From a checkpoint of a small rotation predictor.
Training: adamw at rate 0.00092, 38000 steps, batches of 384.
Rows from block 6, named by matrix and row number. Rows with one number belong to one neuron. Each number is 128 + 32 x the weight over its row's rms, rounded and kept within 0 to 255. All counts start at 0. Numbers have three digits each. After the name is the row's rms in percent of the matrix's.
# gate: MLP gate (model.blocks.6.mlp.gate.weight, 1280x320), inputs 0-79
# fc1: MLP up (model.blocks.6.mlp.fc1.weight, 1280x320), inputs 0-79
# fc2: MLP down (model.blocks.6.mlp.fc2.weight, 320x1280, transposed), outputs 0-79
gate.777 098:102103123151118150152158099167171139109166117169141127084150117163121131092132147110133101157134111020118085176155161084145144096044093063103089171116131114189119107121129117072122148105077174159162115134106141118119149162207141143101125167
fc1.777 103:159122136084138159116142175121109164124127105104143056127129172145153167154116098157090181098120111107109158074059132141104153145133085186156163133132126107112155095160224075162156145142113110080113099032128134103172132080108126091078169121
fc2.777 097:127096131140176127125102132175115142090131076176114072144068110135158181061144127162163115115145174128098040088172106144113131148097117124137128119124124159099101163092169148076123095199142138128119090094119124148122156080065129143143118130
gate.778 088:158067103124147094139107128104121122129172052149120103057165144140145087133134127123075167141126146086102169170142110086123159091143115152106143163096137110145116165129086119173117110070166109090107073075134111137185213124124187071099123148
fc1.778 083:112128130114148086092116162122124142145100114127191161094113166154082194062118131130176086067138120126086100089225107105114120110144087156086160131210174146101089108139164110152044146123126104104107152160153156179156108099160130113136144141
fc2.778 083:109104140143116138166180138122120135168164116141074150092080107117159077136182116185075140092128119100084092148153151102109131133117148146154135164103126115138118191071169155118085093167112173119162126153096082164134154109190083055071137100
gate.779 099:163109127118147180131148167130112136151126176118133149114113146122117116200102130165137106132122110143147108062176144214142132124089110127121157092172146155138172132130198128070150159125176140117083135087090139132120095110075109089080141149
fc1.779 110:149136169159120163133133127110116147133054172133127113135131122107131106141106120194185151137128141073138128195139076119131121129133152051084158138113175119071140143067065144140164129077096085145133138103074130069071140115123099121144126145
fc2.779 094:116129176138147169123123108152100166193115161135134114163094068045173111122135141170130140130141134154118146075146113123162119138177176189137182088146152156179146106077127112103109085099167070123086075136086135161127119155109139080186133135
gate.780 101:121170103132093163139121128110152140134192148125128217132137134141148187122173121074056125183117129120160096133118084135125113112052160145130136142083098121141139196160103144074127111088137127156158095165178123141139110126148108138138127146
fc1.780 104:196108171129128210128112160136118158154086111109167144102155156098203150170132122125097117040129095136106122175093055142129156161153112109081161154112183129102128118084119144080122132064117068155172120094142147168061139075149122114093112146
fc2.780 100:133102106148126138100081083105112108150111110113122123102155125164110178164167162115153126168126122171179119088156132098110122111111137131135154146167166143140110056190122152139110160132084181125119140170110142133138147111162125128149171171
gate.781 111:112081125120132120141122135131128127097131152127051135084134147136117116108097144109192113145117127062124104100133089073142103146127139097066118177181143140133095137135080162148179192077124132122124110170128113167091133097139158159161120084
fc1.781 110:107128157084140165111132149115139138123218106121090143146125111184124140154114117098043155172101127135137159157169136146120179129106126087110117097168146141148135150223172047079162161179194163077141112091149121070143187124126134098190137089
fc2.781 103:083164146162141104089111157124137150140155163123163070103118163123129125099160132066116128134070113141134064122144125129142123128158131163168137169150173134140121049186143139138166183095130099144174180210116170097123126078146108057152111098
gate.782 099:161148089094132140120151150116129120113161142117137111116104170110104114126128067113145094164134129192125102139121121161062100155141167091148067168096080083176089114135109152131193199109136063177150073122139100197139126122126116215135184125
fc1.782 100:160134162147141138121155083112134109111124088139091164101162086123147082148101119050106138122175163090124137168105136065124122137136115081105115145115138096095114070100102095104143096201157144147222182123128100088161153112109144057057129122
fc2.782 111:093067086119129172150090124121069079165132140121174151131175088119134118079157131168202122115122123112122142183087124141102099131127117022127141103109099155068155087123132099116107099108122190141137112136148141162143104100120114133185137097
gate.783 101:142052125135115098103122134121126125090164178133150116144118167091117082186107101171125194050131141130137169237144131133100175190098148103203116111139099108143164164158134131134151123130068096145118187109126122060152116139159137123096144114
fc1.783 097:136140111149120163136087144145138131113135132152079046146127071223123112115120122133149138201139123114162130138157113066124108138160121084133102104110107129138129075182123104101190139211079131114128181121129141107158128120140158142113145115
fc2.783 100:141096139113109101126133108160148111141141160127087170146128142153127163172155122127085140131138169159160128105120105090143123140130146184121083166140186166106136124179139116156136130141052079140065079142120144057118194149131092073137075142
gate.784 087:127139175138116163119099126124114066122074142147166162139129107100146134152090151121097121124138140195125163105085202063156138140160122131075134113161179135094090149021196105032126138084184183095141085096177123079138151105097169051094098122
fc1.784 094:103103137146129051143135132126116122142119165131130165091117130169120154077135129097090145170153177134129121149103102106133146120135158188182091145159135131119097056188121131117183171083113101112075114161188136143103127120174119164070131073
fc2.784 088:212119121083090097151121107093119137177128141128110097191123097116071162129116139150104155152094170169166101119174144109101132123138135137149112119116150168070099138099098145116114168110175133135071209157148152079136090160134136178088067133
gate.785 127:172166117116107158123131186106112173077110226093093132157111137162111066109139118110171179036132164151098159142108104087139123204129114176159112131098127127169116123138129187179111163096171101111074132125147131104071138130107121169074127159
fc1.785 127:161123104101109065152145166129176173143116171053106098207112098066120151109124147147134121109111153142096121134137150118154132155168183186139140128202103105152080145137165131176139153063168167138114090139177132180139151159113144168197102179
fc2.785 130:158084094133131125108128112132241095097194139053118136139141129151104142127142130084154074169123134123160136087098110141073134112161128137095145134130056166123089122146125131082133109159132133144157097080149143110103120134099119104136143148
gate.786 101:118114157127127086073093130107143118107119086091138130135146106109125124166105127076087143138134135151109130148122168091122131109133142132155154129076144132049185111094082080130164101197124170140164147170166143161142121092089171071097126149
fc1.786 092:106166058151120157110137108091099135124199110128135151121111124103105121137171138176073138113126129139151132084072129129140113130137117143069169100112081094162153173169099137104007115104144126118121145099098138119165042170127141090131103073
fc2.786 096:183146153120097133122110132144093161069087113038082144133116209146038123121089139105157114157129122106144113112121154179159135132140099111126157107080140107089136168165167147179144167113125126137137155099123152176079144112072170114153197100
gate.787 091:126149100130103068136134143138128134103065142134124111136135159135145086098121139143182179187117144130140138034125122131120115150185104097074160135149160149107136142125184123106056126159076080146166113097131127138109108112155114147129129100
fc1.787 091:116123165126103112139127107117084115129161141107115113168153138169140206139074120117108149140146132134148146154145082120121076142123151135157132088053149134086111133061187102101104120141140105123102165103142113139081120126106178147147086168
fc2.787 088:134115120130098125105138100099073134119089154071101099132104105122114118134163121090144143106113096136174137201141122210116132141116123093182128102088080131094170163113099125081106099121115094114165115097100131153151136153123150195119128125
gate.788 116:154111135096125150095122145123122151082113158132169124133083109106091073122107111110139129033155102159114083171092049099140171171115143089120078160108142085182144100062077140118161149098142106103134113092163113091072146121111110156059129159
fc1.788 109:124120131085136113155117156169115139104142122080167117118110130147098082122119160137105131068118118159132138205166111156185143119142131124103175140134108138119118170063075134133152151106154060100157104171186138175109114118113080168123095109
fc2.788 120:172127114193100129085113134090166153086108105189121122116101122129114108143142150087132123139132086055141203078137134144101142126119159163082124063097094137120089126106109140131182161108104134135174150134108118147120086087109126160199119150
gate.789 083:189107159114128181134117116135132143146140118178089162156135123054190178103153143077141068037106087097139141076140115142134088081060129093073063171147092125190143149165202155176149128083077081147122139162147124156129100167158118110202144155
fc1.789 081:102115160128152125137139143138111104064156092115172111111109115123144088097132097107168135149124191099164128135145157081119107126187185140163099161114097119126163102155114116161134120121092104145146111097157126167141121141069129136107150167
fc2.789 082:149102142159086113074134077122138080148149121102065125178146124180095212118157093179113152232128115124117117090119157165169128133153127190122119109175120104170147129115158129090117102143153139127101047120138170078115106140150121173216128153
gate.790 104:132118098131118156118123159123115117119136200154105145119111154118128113082129116178083187168116132150141133083111165141116146135150109110128131133206065129133130190099120160096083162182078124151129147066168146120125075113153150097107154063
fc1.790 103:186127061152122100131136101141093089136134141152132112138141184109114119105138110086068109136107099170141116085152082168113125129061152160123123065105119107155118160091079202119079127101100108116142089155143128075095097147147108138118144094
fc2.790 099:132111167116161156134103099129132136142132108120117142121162139150093115160106153088131158112149132166132174135172164027138122123155144124192137158209136158186152141136143132093151101109173082126128081100163136171139173112126135101049094188
gate.791 097:077074107150153152166129117176072153126085140129138133093143109163107193107110127090136141128130164090144102119118130092114148153114117094077125115096138143148111161132178163121229101191106180125090134143203120169133178071209108113112142177
fc1.791 107:159125177157158089109132107132141111108096097162133111141109199139130081136121133117153153209116158133129132165102148125115115104135105173122128115113118122121136128114120066114101142132043114195109103208140116131184074124113159094090123106
fc2.791 104:119116069110089144083125125093168079139119060135140129107165152106131103101156140140178116194120119130087089102105102144158133117094106100073096079117175130103099084153093133125103087163132115120102100082092121116163118121077123085172161092
gate.792 095:134117075127129134126124133121146131141126123128119094127150131111099097176135113098128113164123140104121137175187151139109123097153137060136154115168085135072136156188164141098119109138147165160136161164114127115111095121131135140124147101
fc1.792 097:159138152107121197130133140131145147115113106079092132093142175110125137104128149130162155081158102124123105122098169136151112126109080119109182201120134143120223141131144124139085163168100169096101180072106126057185115097144152049125110072
fc2.792 094:160155127135153105164132132129141080123167129155168192143067185134116099116132180144193123125128165058111129094113101118097135150135128079145144098174196119103133122117142100027172141210122133118120112158107077165116117199165110152139136106
gate.793 090:166070107123135152166150150126159130141135103130159124095147067094132189106105126148110087082129088097131142071119148141108091077099124040129162167119146146152111076126212131161154145124123178054093106082100138159120190106135113119106152144
fc1.793 098:106151142116128066105138127131087213083133147110147114100122149206123138197099135127155159129109081098153129093192144140140099169076079180156129031140142111187136158111099088124091150115130200155101118161153123104159129149142156151122141131
fc2.793 092:199175134109059135132109087135153084153130178155151137138028093079139154168117138206097124135132122127140123168080063061103125143115113103162197087125146099118113188170085103141191120146117076153142137117165148124139138163125146128079091167
gate.794 085:109141100125092146147105162134130119072140129149099145119157089199115065120107144128082199114132151124157077139107129129149123176151122139221093125151101150152169132151090113131068161127186194122108129071160134050156130099119141124086099120
fc1.794 085:138169129120155162114127091118089101149137158142148143083102087124132112108121105137088114037121169171127112115114077177115132124152070180142138108164139109101164099102159118084092130109130121116130107046199098175095135098099189073109134108
fc2.794 086:152107175130180142148172099165123197110159122208143166147119164162150138095185129164129125139140156112148081067115134112112138153057146139095182130094150128112128159095143153139141112079161119132091180178107098142157149093094137094147096115
gate.795 083:199134091120120162125133131125145107089114232126138176084148139102100130148149107101125149093132100141128166204120117180134139132173113123134074179138092095146130152145086180048079108104141066184124091118110091095120128156131137126102136169
fc1.795 094:117168071137126153122137101122099161108087096161140099139138139114116144127114132126150101147140142123122140116159132067122102152065178171180162153116113116164173106171165077138134095079134158118096096105113129091136181101194158078091140131
fc2.795 089:110003108144103132163172139131115109101122194124154169125126078111171161133146141166103149115145201113170102075114138146098127154156123113120097120132151114077151124117163124144160140080163100127068157192125136099132137123144105139112173089
gate.796 109:146086147158109107100120142110144055107108134127193057165124113162146132156149136105069184126139136153130129122137147139131149138104065173120117130069185125176166143081087073171060064147153165175175151087148148126130042080153168113105129147
fc1.796 112:107054166135127135121142115139131162138167144112123213151119120174126145118102166197143114115145117124131158122197072157150157096186112075130074130155132142120191094091108147161164149144182161094149197088104145072103131132125086130146112093
fc2.796 106:116146195104117098150132136110128108143137109102121142082116134049064102163100105116103099116110103097112077159128155207188133137150136124101058115154105170216117164103084097105139121157118115126091160096148140150101102095138143168134140105
gate.797 103:132146154086103122127136173138097083104148129096166112100132086063082083132075114069135151151148116185103107079098100083130145203171117185155125112158136141131120175150052138217168158093166103110141148136137131162143096135082133110137112109
fc1.797 106:155126138119135095129105141110112168130083162146143111114094121136113129077090124152161183141138115154122097121149167129120173096159116179078137136134135103225157118161158118135165174157146151151141151091145142129071168113108137082076137120
fc2.797 109:161171118113153068100079104135134153120115143150147083076143107145102110140093149094136125108120148143081084107130188094144127112165154133108142180181119164083087115088165117079152074147048195133143170136088121073098135142108139174104157123
gate.798 095:177130156106112143124136155118169080115129181111071174093141097094094137107097128111125123054113044103134201175164132123126091138139094082070171057134164129112133075129110195105154131144095119111177159069078144094094101139152148089105139131
fc1.798 097:100088153176127121141147110109152115171151195149117196137125165088151090144128151159140143074147114115113130153181106119144109212073148140113079163086107130102094130110088153144153114095123127195107088086178149151087158131170137126146111112
fc2.798 094:193023085130105147123139111116104057142111134096220079145122118148131150188138125128208107150109146138074113173083137131113129151129151057134168083113137098066160077080146086101128115124158096134104158157123145129142137147155145095113151096
gate.799 098:111152127104114148136127147104171073171141211092101182051164135185121141118135128125153177131111139158122104196153086073137107167111064098083114121099140151094092135132142160083140186142158126100057165087095143103131130101155182122047102140
fc1.799 097:124146181114132116154122141121139086112082151104065094117103146095160182075146132124194126195121190089127100140176100090140121177166118153108155184159181134115109049130184131148128162104199177056087126162135151177140126076107178127177113100
fc2.799 096:137103041149098092112111135100112033136145121129087185173207126121094122074099120182125135136113080186106135123161138145147147136135176158088050131129192124078143113130091158135074144139134112102129130167123139136122125177097126129171132119
gate.800 079:114125112131117089111133122125119111091128180120061142120110117146113136130124116109112149164126121118161093087120135072122091127094135119104155062100135103082078121121127129175116103142150206120101171091109131166135077160140187166142142098
fc1.800 081:143126156153109114150113126141107100178109173122128075156146128191144100154130126162190189141129190081139147083179138054123124131151097127144108144112167135155162116103109083116094124115127106168088129107109141087133101099133238166155116206
fc2.800 079:222175148139147106140155120117093146094118124101115101151110089127093132138122077162139130127107204122171092087185121104139129131124149095134122155122094171128080135095091175154092118123084097118084124098079131139152133151093165071129132115
gate.801 092:167094157129130115146138127126154141133049084098058113074139142122076090110131143147137136170117126091114117117095119135128138104153127135106078226185130162166119167134056128109132129054062085134181086078133141024096144112117120104090112141
fc1.801 100:175135106088145171111156133107175134112171071133114145168127104119077194136110142093121097127131096167142136100094150143137102038085117156119113035147126125091128169087156094050109139145143192139131117158147132124163120153110119103152112145
fc2.801 094:107145136133136153122133064118143177119171149092161130179064163093149111058184151112155119148127165134122121122177145100131137118141143141157107163174155151122127146185135118128082101034052121118121070138089150092061150154124097137152109109